python train.py --arch="mlp" --model="image classifier" --dataset="made-up waving flags" --train_examples=195000 --image_size=24 --crop_scale_min=1 --horizontal_flip=false --rotation_deg=5 --targets=["emblem"] --num_classes=8 --layers=6 --norm="rmsnorm" --norm_position="pre" --activation="swiglu" --mlp_ratio=2 --inner_norm=false --drop_path=0.1 --width=384 --label_smoothing=0.1 --loss="cross_entropy" --init="kaiming_normal" --residual_init="zero_last" --optimizer="soap" --beta2=0.99 --lr=0.0017 --beta1=0.95 --shampoo_beta=0.95 --eps=1e-08 --precondition_frequency=32 --max_precond_dim=512 --one_sided=true --adamw_lr_other_params=0.0025 --steps=40000 --batch_size=256 --epochs=52.5 --lr_schedule="linear" --final_lr_fraction=0.01 --warmup_steps=2000 --weight_decay=0.1 --adamw_weight_decay_other_params=0
Rows from block 2, named by matrix and row number. Rows with one number belong to one neuron. Each number is 128 + 32 x the weight over the matrix's rms, rounded and kept within 0 to 255. All counts start at 0.
# gate: MLP gate (model.blocks.2.mlp.gate.weight, 768x384), inputs 256-383
# fc1: MLP up (model.blocks.2.mlp.fc1.weight, 768x384), inputs 256-383
# fc2: MLP down (model.blocks.2.mlp.fc2.weight, 384x768, transposed), outputs 256-383
gate.623 [128  71 102 173 113 140 166 184  79 134 129  72 107 111 106 135  84  84  96 103 100 132 163 138 150  75 121 143 156 154 126 141 127 119 139 151  41 100 143  56 178 122  44 186 134 116 159 128 128 140 119 148 141 105  98 139 126 150 147 141  86  93 100 178 188 122 105 150  97  57 165 123 165 133 165 128 102  84 145 156 126 122 149 147 111 154 118 181 168 155 128 125  63 182 143 134 124 110 117 113  89 110 115 146 115 116 149 174  80 142 157 121  94 205  94 127 129 154  99 136  76  89 115  72 165 160 125 136]
fc1.623 [122 102 118 145 121 115 138 129 130 105 116 128 102 149 174 126 189 142 169 175 120 123 114 154 127 116 127 111 167 138  90 172  37  93 144 121 131  99  24 150  80 170  95 124  81 107 148 136 142 116 127 117 120 125 156 136 154 122 103 166  68 135  86 167 117  85 172 138  87 138 168 100 136 158  89 184 159 117 199 140 150  59  95  99 128 108 173 122 163 154 156 111  81  90 126 102 108 172 156 107  93 146  97 186 124 139  90 162 112 111  99 121 111 125 101 109  71 108 133 172 133 125  77 123 185  80 169 147]
fc2.623 [155 124 180 159  92 113  94 126 133 128 186 130 150 113 174  85  86 159 136  65 127 121 191  88 147 142 125 132  77 125 129 157  92 126 144 164  91 102 129 140 153 166 113 166 132 117 105 111 142 104 154 134 128 150  86 112  98 104 163 136 103 176  90 124 157 146 150  87 143 102 107 163 141 143 111  74  67 167  76 110 140 111  83  51 125 124 163 108 153 122 111 107 125 108  98 170 101 178 126 133  97 108 152 146 156 164 151 138 140 148 144 118 144 117 155 147 150 171 162 135 169 118 110 173 133 127 140 150]
gate.624 [155 119 160  77 142 116 151  76 151 153  88 144 137 131 139 149 160 125  95 170 139 116 137 137 130  64 119  93  86  92 133 147  98  86  48  99 194 118 129 181 158  64  89 131 127  97 143 101 141 178 136 164 127 157 154 135 131 108 152 108 145 108 118 101 138 150 127  88 129 163 120 147 131 153 145 148 153  88 143 148 117 152 169 128 161 186 135 180  87 140 140 106 145 112 101  83 166 124  87 108 116  96 117 174  63 107 111 155 142  92 116 125 172 123 151 106 159 115  58 149 126 105 148 102 126 144 152  47]
fc1.624 [104 137 173 163 129 190 128  97 140 111 170 173 135 156 124  90 139 194  78 112 167 138 129 169 143 116 140 179  76  64 162 200 143 118 140  82 102 105 121 146 147 154 102  95 130 135 130 133 142 129 188  94 106  68  98  87 152  86 134 168  80 146 176 174 169 111  83 146 154  96  97 123 135 163  43 112 146  64 110 150 170  77  97 130  88 152 132 132 128 157  88  69 149 143 113 150 126 174  97  99 150  99 132 119 165 107 127  96 136 139  32 124 114  97 117 173 120 115 138 124 106  73 139 139 204 102 100 132]
fc2.624 [143  80  92 132 127 158 172 194 139 153  88  98 111  90 125 134  97 156  87 145 108  47 165 161  97 128 142 169 145 122 119  54 118  95  66 118  85 228 116 102  63  58  30 190 107  93  98  54 145  89 157 146 121 122 123 118  81 134  90 140 171 162 137 132 119 142 142 111 128 151 143 128 134 106 118  95 125 188 107 102 116 137 131 146 171 116 100  98 178 172  98 146 151 100  73 130 137 110 138 112 135 139  48 111  94 115  81 165 114 171 112  87 150 133 125 186 114 106 118 110 146 127 138 151  96 133 115 188]
gate.625 [ 91 148 177  93 116 151 152 116 134 127  92 116 128 122 162 117 102 149 137 165  82 158 184 113 134 118 154 142 111 109 113 166 129  98 149 162 124 159 101 178 155  97  59 134 115 151 140 137 111 140 180  75 163 208  76 117 143 128 156 141 132 159 118 123  77  75 136 185  96 121 145 173 160 112 134 136 134 128  78  76 115 146 142  88 187 116 165 192 177  93 116 119 167 152 102 123 162  49 146 153 148 162 127 125  98 124 180 120 131 139 127 125 170 110  88 136 124 130  53 126 120 148 130 117 104 129 120 186]
fc1.625 [107 165  43 180  91 111 116 152 108 133 156 160 131 161  90 130 143 130  85 169 144 163 106 171  82 194  74  95 134 143 129 201 146 140 148 157 182 128 115 167  82 140 116 150 165 183 140 109  92  78 110 155  98 141 175 148 126 130 167 141 121  60 116 116 166 116 163  93 115 170 153 149  89 173 186 141 145 112 137  93  94 126 186 197  60 128 159 107  47 119  52  77 151 121 130 142  83 122 175  74 193 174 155 102 168 201  27 139 128 107 133 127  81 130 113 114 130 122 197 113 131  90 172 134 154 126  97 129]
fc2.625 [136 114 173  72 130  89 140 126 133  92 108 182 177 162 105 114 107 117 126 124 113 105 171 120  90 104 121 146 136 140 108  97 112 141 130 147 118  85 157 113 102 114 142 125 186 129  68 118  74 149 116 142 131 119 116 122 161  76 121  99 107  91 130 134 183 169 153 104 100 123 106 162 138 128 108  17  47 147 144 100 144 102 105 110 140 146 118 168 153 188  96 204 184  69  93 121 125 120 119  95 123 152 149 112 132 207 122 139 128 141  93 139 123 180 144 205 134 117 136 112 161 106 120 177 128 125 117 109]
gate.626 [105 152 143 109  92 117 150 120 102 127 137 131 110  83 161 141 177 136 199 148 156  96 111 153 110  75  92  92 127 113 169 132 143 196  89 182  52 137 183 154 125 138 149 134  86 119 133 123 114 136 160 109 170 151 146 143 157 141 139 129 107 121  64 149  90 149 129 146 106 129 169 130 131 120 115 123  67 124 128  90 123  83  95  90 164 109 156 145 116 128  97 133  78 183 105  78 187 182 239 168 176 112 167  63 167 161 153 146 102 164 144 129 160 140 124 153 116 131 192  94 107  80 103 148 135  92 153 136]
fc1.626 [160 103  96 101 106 156 115 126 126 123 148 133 111 112 147 119  84  78 158  95 105 102 147 152 114 109  94 146 123 121 161 135 194 180 190  78 164  90 166 156 142 206 118 161 110  87 130 136 117 191  70 118 116 166 136 163 133  79 114  96 117 145 101 128  51  91  85 106 224 160 150  86 156 172 160  62 164 150 177 166  94 134 136 121 150 123 119 105 122 138  98  98 112 126 122  80 183 129 140 173 136 135 198 102  51 148  92 151 100 155 133 114  83 149 159 118  89 139 138 103 122 198 135 174  85 109 121 138]
fc2.626 [142 142 188 165 118 161 117  80 141 110 138 147  99 171 122  89 140 160 124 184 119 119 107 126 123 133 151 110 122 162 118 146 142 159 179 144 155  81 190 131 164 115 126  94 105 152 144  27  91  89 131 121 161 180 139 110 123 129 112 111 132 124 125 106 106 160 104 121 108 120 138 169 132  78 135 173 153 153 109  97 160 147 157  83 147 106 129 123  92 148 141  90 156  70 164 167 105  85 130 175 130  87 105 119 115  93 123 149 160 138 101 151 163 156 155 122 112 114 135 148 130 179 106 126 113  40  73 118]
gate.627 [235 137 151 104 112  72 119 122 167 122 153 130 148 159 113 169  92 111  90 205 101 149  92 155 168  62 121 103  96 192 134 154 151 129  96 194 115  83 138 129 130 148  84  96 124 155  99 133 118 101 117 111  95 219 172 127  94  51 110 108 121  99 190  68 119 127 142 152  75  68 138  93  68 136 121 102 121 178 128  74 145 160 156 153 149 124  69 123 172 182 140 102  89 132  98 196 109 127 103  89 164 137 133 100 123 168 118 110  87 152 152 120 136 178  98 109 111 134 179 120 121 180  92 104 155 102 165 109]
fc1.627 [102 119 177 142 191  98 131  94  96 130 140 106  88  91  94 156 159 113 137 130 133 128 135 134 127 163  65  99 130 126 115  86 105 123 160 146 166 143 152 158  66 216 101 157 181  98 115 127  91 111 100 152 170  74 138 153 146 138 129 146 111 168  98 112 118  51 111  92 107 132 160  92  93 168 117 112 152  54 139 135  79 178  94  87 130  71 130  92 113 174  54  79 111 106 131 113  86 139 134 100 170 130  77 124 139 149 156 100 138 187 159 125 145 123  92 104  90 124 158  88 121 189 104 148 172 116  93 163]
fc2.627 [179  99 134 206 133 177 179 149 147 107 130 148 168 109 145 177 133  64 119  99 107 118 130 141 116 161 141  91 104 159 133 143  57  67 141 194  97  96  87 120 146 110 138 164 113 114 137 110 136 132 161 136 134  83 155 213  96 121 120 170  27  73 141 148  68 167 113 105 121 144  56 105 126 184  61 126 139  88 135 106 193 150 181 123 126 156 150 108 115 132 188 143 125  98 153 167 103 133 133 138  77 151 102 121 132 139 171 169 102  86 103 123  94 125 149 144 122  93 105 135 168 144 102 170 124 126  81 131]
gate.628 [ 90 191  93 131 173 197 146 107 162 118 133 148  83 136 117 109  95 176 125  98 131 121 172 127  29 149  88 142 121  78 173 139 144 155 154  89  52 124 130 130 134 143  83 134  69 103 107 188 113  95 107 181 137 133 142 107 117  87 148 115  95 137 152  67 120 104  72 140  77 168 172 126 104 181 114 136 172 177 164 132 128  61  98 172 172 126 137 127  79 132 137 113 103  51 114 100 161 139 195  90 121 135  75  71 109 121 127 122 112 131 130  73 121 123 155 108 153 131  66 105 117 120 159  94 192 159 155 190]
fc1.628 [ 94 142 110  93 132 122  98 106 155 177 149 146  95 107 125 151  84  99 136  97 124 117  85 170 153 152  48 108 140 106 159 209 214 141  83  60 128 158 110 114 178 154  84 158 105 123 150 124 130 106  88 153 167  71 126 158 102 172 109 108 163  85 137 129 162 174  84 124  98 102 104 134 142 178 187 131 137 188 210 134 110 122 124 165 117 137 156  82 121 142  81 128 129 112  95 172 109 143 168 162 126  93 113 121 115  75  97  41  68 170  88 154 139 154 144  53 216 137 169 103 132 157 101 121 178 181 147 183]
fc2.628 [110 186 132 144  89  97 178 120 108 159 105 151 117 111 119 175 128 126 129 112 134 141 111 131  88 161 165  94 178 126 156  64 116 184 153 110 138 104 141 174  98 126 156  92 140 108 137 134  98 173 140 105 141 107 143 144 127 127 127 111 169  77 110 125 139 193 113 125 145 150 106 132 129 171 140 102 170  94 131  76 114  70 105 144  91 157 133 131 155  79 135 132 124  87 150 122 110 100 106 150 167 151 109 161 196 112 138 159 138 109 176 109 139 133 135 148 132 146 103 138 158 120 112 116 184 130  94 128]
gate.629 [165 155 140 100 177 163 136 149 121 140 126 110 112 137 105 118 123 179 131 108 100 104  99 161 199  78 121  97 130  88  65 112 176 108 131 118 112 118 153 140 105 140 151 198 165 123 105  92 123  94 117 125 145  65 125 158 115 166 119 175 174 174 158  98 217 122 170 174 124 118  75 107 131  92 117 149 137  58  78  92 141  72 134 103 125  96 128 100 136 105 122 139  95 125 118 178  70 198 142  66 139  93 124  86 144  77 107 108 120 160 103 141 133 223 156 126 180  91 115 143 121 130 133 130 161 158  63 156]
fc1.629 [122 141 157 179 121  66 126  90  81 125 143 137 183 184 107  96 155 118 121 130 135 123  81 143 126 170  69 150 135 153 115 112  84 115 202 140 136 155 189 135 104  99  49 131 103 148  90 126 129 125  95 172  76 163 138 128 154 130 165 188 175  80 140 116 144 137 160 130 149 202 124 156 127  91  97 115  93 137 126 140 125  85 170 112 125  75 142 160 142 107 148  78  93  77 136 127 196 147 114  68 120 101 172 123 136 197 173 170 162 115 133 174  90 153 189 175 108 114  99 128 118 147  99 145 137 150 161  50]
fc2.629 [114 154 138 170 128 181 187 127 175 155 126 123 138 168 125  81 144 145 136 154 127 117 179 168  95 106  93  95  81 151 147  90 123 110 101 213 127  62 161 111 122 118 108 157 101  93  67  92  84 123 146 112 149 182 121  94 185  65 158 107  73 133 121 119 136 111 145 154 121 118 103 190 114 154 146  94  98 122 112 111 141 175 103 143 142 147 162 147 133 142 167 127 208 124 128 105 179 131 103 124 120 100 121  91 147  43 122 144 147 124 159 107 100  89 166  98 110 113 209 111 163 125 187 128 125 129 164 139]
gate.630 [134 134  70  97  51  97 145 121  69 198 168  63 147 111 114  64 130 134 139 128 134 179  74 127  57 146 163 117 165 112 156 157 160 126 119 149 163  81  75 124 142 143 161  85 103 107 104 126 142 169 137 112 107 137 144 127 123 173 118 168 184  88 124 149 106  87 117 115 154 134 167 131 117  71 153 161  94 113 132 127 180 120 100 180  94 114  64 125 187 111 135  87 119  91 193 160 122  86 133 128 100  97 115 108  90 158 157 106 136  87 139 147 119 215 137 114  92 149 141 119 107  77 155  94 125 144  98 118]
fc1.630 [ 98 141 134 160 101 134 174 124  78 140 128 173 169 147 146 207 135 135 138 132  69 168 129 121 149 186 147 120 117  86 206 155 165 118 208 105 124 174 163 112 160 103 126 144 106 127  89 132  92 129 181 109 117 111  90 134 105 146 143 152 117 136 188 117 104 131  97 151 176 148 208 176 127 125 138 150 133  69 147  98 103 178  61 125 172 117 131 121 164 117 128 168 133 141  82 146 164 126  95  77 142 165 160 175 121 155 217 108 130 163 140  99 128 124 103 105 110 123 161 165 152 130 118  68 153 117 132 145]
fc2.630 [154 119 118 115 104 130  98  71 161 162  63 129  74 122 135 131 184 114 142 134 156 120 151 148 106 106  97 108 133  77 106 120 147 116 113 152 106 168  93  89 140 111  72 131 130  81 122 119  87 144 131 158 156 185 122 100 122 151 178  62 139  94 138 101 182 105  70 182 124  83 112 146 138 114 137  70  44 203 107 138 133 106 133 115 127 159 150  97 185  96 175 111 118  90  68 142  72 141 140 176 185  90 134  86  97  65  79 130 138 144  65 113 126 125  94 105 185 155 130  91  98 129 125 103 103  94 162 157]
gate.631 [163 134  83 129 134 175 189 131 131 130  68  97  91  86 125 114 169 137 108 149 135 131 197 159 145 194 147 123 104  99 109 124  47 173 119  64 134  62  66 115 133 138  83 174 121  89 137 127 138 110  86 105 180  73 136 163 149 151 125 149  97 191 118 140  97 116 156 182 161  88 126 159 105 123  62 124 147 135 196 160 108 117 135 128 135 139 173 141 154 172 142 162 203 155 171  43 127 128 120  95 113  68 113 157 122 152 140 133  84 148  53 176 114 104 110 153 139 108 105 143 151  99  95 148  95  97 156  85]
fc1.631 [104 110  86 119 154 121 162 124 137  92 130 123 142 179 165 108  89  70 121  66  73 118 125 167 198 117 134 200 121 155 111 119 110 133 111  64 184  97 184 145 145 144 189 125 138 167 139 113 133 202 104 153  51 164 147 156  92 158 156 152 146  60 153 205 137 106  60 117 166 128 103 116 183 123 112 159 146 102 141 104 132 165 127 181  68 171 178 151 182 109 118 168 141 126 105  81 142 136 139 195 108 124 107  80 106 103 119 152 135 106  92 127 125 177 125 155 132 144 120 105 157 227 177 114 125  96 139 104]
fc2.631 [145 144 133 127 120  82 157 136 110 146  96  72 123 108 127 183 144 109 173 162  99 136 131 132 106 167  90 168 110 105 105 118 167 108 174 164  89 114 209 115  86 148 106 150 131  99 104 161 124 155 167 133 155 155 163 157 143 158 112 156  52 157 110  92 102 158 163 115 135 150  93 131 155 101  94 102 151 185 185 150 109 138 102 182 161 100 117  79 103 140  96 174 188 136 166 128 114 154 135 126 128 123 190 125 136  59 169 171 132  96 100 162 140  74 172 101  85 130 160  88  66  75 150 122 102 160  75 112]
gate.632 [136 118 165 134 134 150 122 195 139 116  92  79 104 113  80 141 126 138 113  79 199 117 118 159 153  52 147  83 120  91 158 109 131 181 153 126 109 191 178 171  96 132 167 148 125 140 147 114  95 129  75  64 113  99  66 102 176  54 177 140 131 185 130 121  92 108 176  86 149  99 161 124 112 138 135  81 174 122 161 118  82 142 147 123 102 150 162 144  89 156 169 103 131 144 127 141 138 143 159 194 132 125 179  95 121  81 148  90 183 126 129 138 127 120  82 110 115  60  92 117 156 160 144 124 178 121 151 178]
fc1.632 [120 119 174 163 147 102 185 137 118 134 106  94 153 110 128 123 166 154 133 178 149 107 187 180 140 109  99 134  76 119 205 119 159  95 129 169 130 114 192 112 113 164  83 117 135 154 124 141 129 130 101 153  69  99 103 143 145 194 138 134 183 185 167 133 140 166 179 149 112 117 121 121 125  62 187 159 147  91 141 127 125 136 160 177 166  95 124  61 134 138  80 151  93  96 120 139 128 122 117 113  72 166  98 115 109 126 209 101  81 157 166 112 100 157 108 142 146 130 162 103  97 158 120 145  94  96 122 164]
fc2.632 [148 101 122 147  51 198 122 104 126 119 156  69  93 142 103 148 134 139 169 145 144  84 107 127 107 179 126 120 156 149 156 130  89 159 117 122 147 180 146  82 115 116 117 190 109 114 103 170 116 138  37 160 140 174 154 140 163 142 161 173  85 137 101 100  47 138 177 156 104 148 190 143 138 159 134 137 109 115 198  90  61  71 164 139  99 107  99 120 116  42 119 208 128 127 128 105  73 121 145 112 128 110 139 175 119 138 180 127 124 181 136 127 125 130 143  23 131 165 157  65 105 116 169 181 140 117  94  88]
gate.633 [155 137 104 129 138  78 100  67 140 116  61 100  88 147 148  95  99 160 183 108  90 111  73 122 108 112 102 162  97 145 128 162 107 134 164 146 115 161 104 120 202 203 113 131 119 130 125 163 123 117  94  97 153 111 152 139 164 118 122  84  92 171 148  99 119 136  93 186 120  36 136 156 135 143 136 181 115 177 122 115 116 133 131 181 154 170 127 115  88  97  49  78 156 176 113 148  87 144 204  86 129 134 147 162  69 158  89 145 175 158  96 134 192  91 144  98  99 170 116 133 134  76 114 178 110 108 143 122]
fc1.633 [176 145 143 144 150 102 103 154 152 152 136  91 126 132 161 140 105  80 106  88 130 140  97 117 125  95 220 125 115 232 118 159 128 131 128  78 138 140  78 167 160 177 159 147 131  93 127 165 108 120  80  92 130  92 126 136 125  60 117 155 138 114 143 128 102 130 111 156  76  45 123 121 145 169 184 119 100 153 119 133 121 125 132  84 157 135 125 140  71 135 112 110 191 173 101 153 119 141 170  76 118 122 210 167 140 166  85 116 223  97 122 140 166 126 162  89 120 105 113 109 193 135 164 164 132 227 119 137]
fc2.633 [102 178  89 151 126 155 100  92 121 151 130 141 147  81 159 146 150 157  90 117 125 147 127 114  91 130 125 124  68 123  61 110 152 167 112 127 142 149 170 167 129 138 177  91 110  81 119 105 185 187 154 169 128 171  81 111 125 147  96  83 126 144  92 119 172 112 163  82 192 175 149 122 120 133 144 146 148 124 124 146 112 108  82 169 156 121 131 130  76  90 141 206  74 141 121 102 148  82 114 114 121 130 114 159 106 125 124 124 108 111 143 197 135 117 158  65 117  88 107  97 123 118 100 102 141  94  69 179]
gate.634 [ 78 110 119 130 120 154 142  79 169  93 108 159 129 113 184  91 137 161  83 112  92 106 146 115 216  90 148 123  93  98 134  98 166 138 109 127  97 109 187 111 120 117 135 149 151 129  90 109 162  87 166 108  76 151 128  94 122 100  85  88  98 161  95 115 193 124 149 121 133 108 177 177 146 142  24 105 134 130 139 127  63  74  97 117 141 105 166 162 119 121 131 102  83 139 181 140 160  86 148 168 156 151 124 161  86 149 128 138 118 146  87 136 148 137 134 183 141  85 100 114 171 135 124 133 140 100 143 106]
fc1.634 [ 92 155 107 164  77 149 176 138 148 200 150  96 139 162 113 120 169 127 117 110 150 150 130  92 145 124 131 123 117 124 131 157 121 164 134 126 156  92 115  84 121 140 115 147 137 136  95 174 110 120  94 141 154 121  96 119  59  95 145 105  76 128 132  88 168 151 181  78 129 116 120  84 131 151 135 178 160 151 122 150  85 145  59 135 106 135  84 111  84 137 162 127 147 106  83 122 173 184 123 107 141 136 129 142  88 118  83 106 135  44 126 202 157 108 131 119 137 129 167 107 165 102 120 127 140 163 124 163]
fc2.634 [ 85 134 144 130 151  97 144  91 116 105 115 128 164 125  67 135 124 152 111  56 122 156 124 106 114 169 124 118  47 128 122  68 156 175 176 132 157 160 123  98 129 100 151  96 140  98 141  76 130 162 159 172 123 159 106 112 119  54 152 138 119  66  92  91 184  69 173  92 125 185 127 101 164 144  96  78 173 111  98 116 117 116 140 158 102 153 133 100  94 118 128 115 127 123 108 120 141 176 102  98  83 129 156 122 119 156 122 118 123 121 101 136 161 166  97 123 131 140 111 132 148  72 132 160 177  93 150 108]
gate.635 [ 81 158 115 186 140 101 126  95 163 153 115 136 142 124 165  98 160 165 156 155 156 128  97  94 214 169 117  96 124 126 116 167 156 141 143 165 101 135 125  39 128 162  84 118 107 104 127 123 174 145 156 137 108 163 123 145  96 129 243  18 170 173 143  90 144 138  88 110  95 170  50  91 151  93 154 160  87 133  67 171 130 103  74 144 164  27  99  97 136 167 126 153 157  87 115  96 106 137  88 183 164 135 112 102 139 149 112 153 100 134 167 198 152 131  75 182 174 121 113  91 127 130 151 161 147 126 106  80]
fc1.635 [ 93 140  94 121 142 147 130  90 188 142 158 143 128  99 143  91  64 126 175  56 134 101  97  66 111  95  46 154 111 173 154 171 147 161 170 127 130 102 165 119 110  87 111 128 173 131 124 108 102  92 122 165 134  80 109 122 136 100 189 110  71  73 196 133  89 163 183 125 157 140 102 114 131 108 146 178 165 113 152 136  74 133 120 194 132 116  69 111  92 145 140 118  74 186 168  99 137 157 164 105 159 103  78  83 134 143 130 178 189 134 121 152 198 148 133 149 127 144 132 119 122 141 150 151  76 130  93 131]
fc2.635 [113 111 133 206 139 161 140 126  98 171  97 143 110 172 160  86 115 113 135  65 149 130 162 134 113 124 140 136 102 173 119 147 168  97 169 176 122 142 105 114 119 149 131 164 151 205 113 130 118 179 109 127  80  94 197 145  64  13  88 158 107 128 144 139 124  99 159 113 140 134 110 110 206 202  99  74 102 179 173 127 145 145 130  81  98 106 120 106 232 155 154 141 105 124  93 167 167 129 137 186 191 114  70 127  81  52 136  72 125 131 124 110  93 120 160 157 124 140  68 111  91 150 117 116 168  61 118 126]
gate.636 [ 74 133 141 130 145 132 123 156 115 159 128  76 123 146 102 178 188  71 123 105 138 175 137 116  90  72 154 172 144 115 120 112 115 145 172  84 158 114 109 109  86 227 104  83 140 133 176 202 183 136  99 123 116 138 122  79 134 107 106 108 100  85 143 147 111 109 152 137 146 101 170 141 109  70 105 131 123 100 157 144 102 185 124 105 162 172  55 120 191 112 105 118 106  95 162 180 103  76  84 137 176 110 160 128 130 101  82  48 149  62 120 134 107 105 113 112 124 109 102 104 104 103 135 159 129  89 173 136]
fc1.636 [115 148 162  96 123 163  88 181  94 100 121 177 146 177 133  89 127 147 121 136 123 144  85 190 178 151 128 135 126 120 181 177 121 115 152 127  69 112 113 116 189 104 137 122 111 111 146 157 115 132  86 127 156 140 154 114 128  95 110 120 190 137  76 160 132 148 114 109 121 116 111 105 146 150 121  82 179 142  94 140 130 132 158  91 156 138 161 167 131 118 150 160 122 147  95 170 193 137 154 174 109 151 132 133 148 129 203 178 115 203 185 156 114 184 124 120 146 191 108 122  97 221  82  72 121 129 175 181]
fc2.636 [100 119 111 187 154 101 101  92 126 105 136 147 131 125 143 164 103 132 135 165 138 128 172 183 121 178 122  74 120 173 139 130 175 127  54 185 105 139 128 218 132 137 156 160  85 158 140 174 102 133 127 122 102 142 153 103  81 142 162 132  92  85  95 103 162 114 141 126 160 141 106 133 127 142 123 127 128 146 118 167 127 126  78 163 115 128 108 100 113 134 151 165  76 169  81  91 114 134 154 107 124 129 115 116 111  48 138 120 165  80  89  57 136 110 131  91 136 157 135 137 133 123  80 189 122 146 108 159]
gate.637 [136 167 124 112 132  90  93 110 183 115 158 151 151 144 154 110 131 130 134 127 123 118 128  99 139 122 121 143 109 109  58 106 169  68  90 111 164 153 125 171  84 120  85  85 119 124 122 146  63 188  83 144  70 128 141 110 154 118  87 160 147 125 171  69  91 113 139  66 132  76 134 124 161 135 106 119 151 135 105 137 160 131  89  91 139 123 157 198 153 163  93 164  86 138 132 178 153 109 132  75 171 115 146 132  89 150 138 171 159 132  72  94 134 122 167 139 120 124 134  78 129 114 129 145 112 101 130 131]
fc1.637 [ 98 160 131 110 158 140 163 173 173 150 126  91 145 114 120 156 133 105 129  97 121 127 150 102 123 139 142 142 152 118 122 159 142 145  83 141 205 140 104 105  94  97 133 146  97  88  98 191  93 187 141 194 146 136 171 137  95  88 120 163 149 102 112 139 138 159 125 134 131 147 114  94 139 130 145 190 133 155 157 120 119 147 112 116  65 147 145 129 174 130 163 121 142 142 170 148 125 108 141 140 128 107  97 172 106 129 108 119 162 107 154 153 179  79 145 132 179  94 174  86 153 146 146 148 149 128 146 114]
fc2.637 [119  57 143 104  58 153 127 136 137 106 105 117 159 124  84 145  92 108 126 113 136 128 121 123 129 107 159 104 121 110  90 122  93 186  98 126 130  88 127 150 143  97 169 156 168 126 173 126 158  87 105 136 126 129 137 114 120 116 109  51 121 102 102 149 169 179 109 113 153 108 154 118 121 146  92 157  88  36  54 171  90  91 141 160  76 153 108 186  99  73 125 112  68 116 123 135 120 158 103 145 153 132 108 130 137 103 167 178  68 122 144 138 150 166 139 135 116 144 103 178 174 111 177 192 181 138 139 117]
gate.638 [ 93 152 100 128 146 144 124 110 131  83  95  97  47 122 124 134 116 124 131 132 100 132 156 134 104 125 144 131 140 127 135  87 106 139 140 141 140 164 114 128 164 160 188 106 133 123 115 144 139 136 111 127 137 141 148  97 163 200  73 136 139  95  63 116 130 172  97 143 161 130 133 143 114 106 155 143 102 109 132 126 140 140 142 152  88 122 146 130 117 164 142  83 150 128 141 112 118  84 148 112 159 124 102 167 150 126 123 174  91 152 139 183 132 132 134 117 138 178 136 160 117 102 114 118 106 170 165 147]
fc1.638 [145 125 123 180 114 129 126 105 175  90 158  86 163 123 147 156 109 193 134  85 129 138 135 125 131 123 147  96  98 102  97  83 114 162 181 127 177  85  74 152 157 194 117 151 122 108 120 119 127 192 126 158 103 122 118 104 108 121 132 129 131  50  88 144 104 171 117 134 158 104 120 155 138 147  94 172 142 157 152 124 172 179 101 151 111 152  86 154 100 158  74  91 109 121 164 108 143 113  70 160 129 143 144 168 112  99  94 149 156 122 125 155 181 101 169  83  87 114 127 145 159 106 151 103 122 129 185 113]
fc2.638 [147 183 140 131  84 125 116 107 168  82  66 105 128 138 130 109 108 125 113 145  96 164 103  94  98 163 149 142  73 114 138 155 158 134 133 154  85 162 121 105 104  73 120 111 142  94 175 126 125 167 118 120 116 202 132 140 105 156 106 145 116 115 156 164 110  93 194 126 159 165 107 125  84 132 144 110  92 104 115  97 172  67 133  85 123  98 145 118 126 169 130 185 128 138 135 138 124 132 112  84 172 183  68 121 204 150 158 128 164 110 115 156  76 166  70  93 148 132 110 124 142  81  98  76 129 144 156 161]
gate.639 [ 99  96 150 125 101 118  86 106 106  75 105 149 174  86  93 116 158 150 144 128 130 107 181 168 115 126  74 123 167 175 145 103  99  98 148 126 129 125  39 118  86 140  90 138  90 109  98 106 174 102 125  87  84 140 118 141 192 174 142  99  43  99  55 159 107 164  86 162 132  84 121 121 140 158 118 156 152 102  54 125 132  72 111 178 110 122 133 153 190 137 120 168 134 141 177 182 126 118 155  50 113 120 139 115 143 138  60 142  64 121 147  74 104  51  97 140 154 125 137 144 112 170  20 147 146  96 210 126]
fc1.639 [120 112 151 141 140 160  45  90 149 113 153 137 192 125 162 142 125  69 144 143 134 160 112 148 148  69 125 120 112  86 150 226 150 114 136 117 111 162  84 150 127 122  74 102 115 175  87 173 123 145 118 133 120  67 129 122  85 117 165 160 101 107 106 124 108  82 179 154 125 102 124  44 136 122  39 182 148 120 101 166 190 111  80  75 117 101 140 103 183 175  89 112 119 137 138 162 114 167 161  93 122 137 143 156 124 115 120  99  84 154 137 177  94 126  80 122  82 170 103 166  54 136 111 145 123 110 164 138]
fc2.639 [149 108 151 125 101 119 146 147 187 153 131 110 165 204 150 147 176 174 148 106 145 139  59  90 138 143 138  89 100  55 115 146 134  85 197  74 149 139  85 139 146 120 142 145 127 135 159 149  99 108 108 134 174 118 140  87  96 162 137 153 130 120 104 121 233  52 188  84 135 151  95  98  91 129 112 113  62 129 143  80 123 117 119  51 122 136 212 136 142 143 183  69 104  57 164 163 148 151 121 147 112 160  91 175  86 116 138  94 110 143 107 123 103 124 111 102 172 136 145 185 165 199 111 135 117 103 144  87]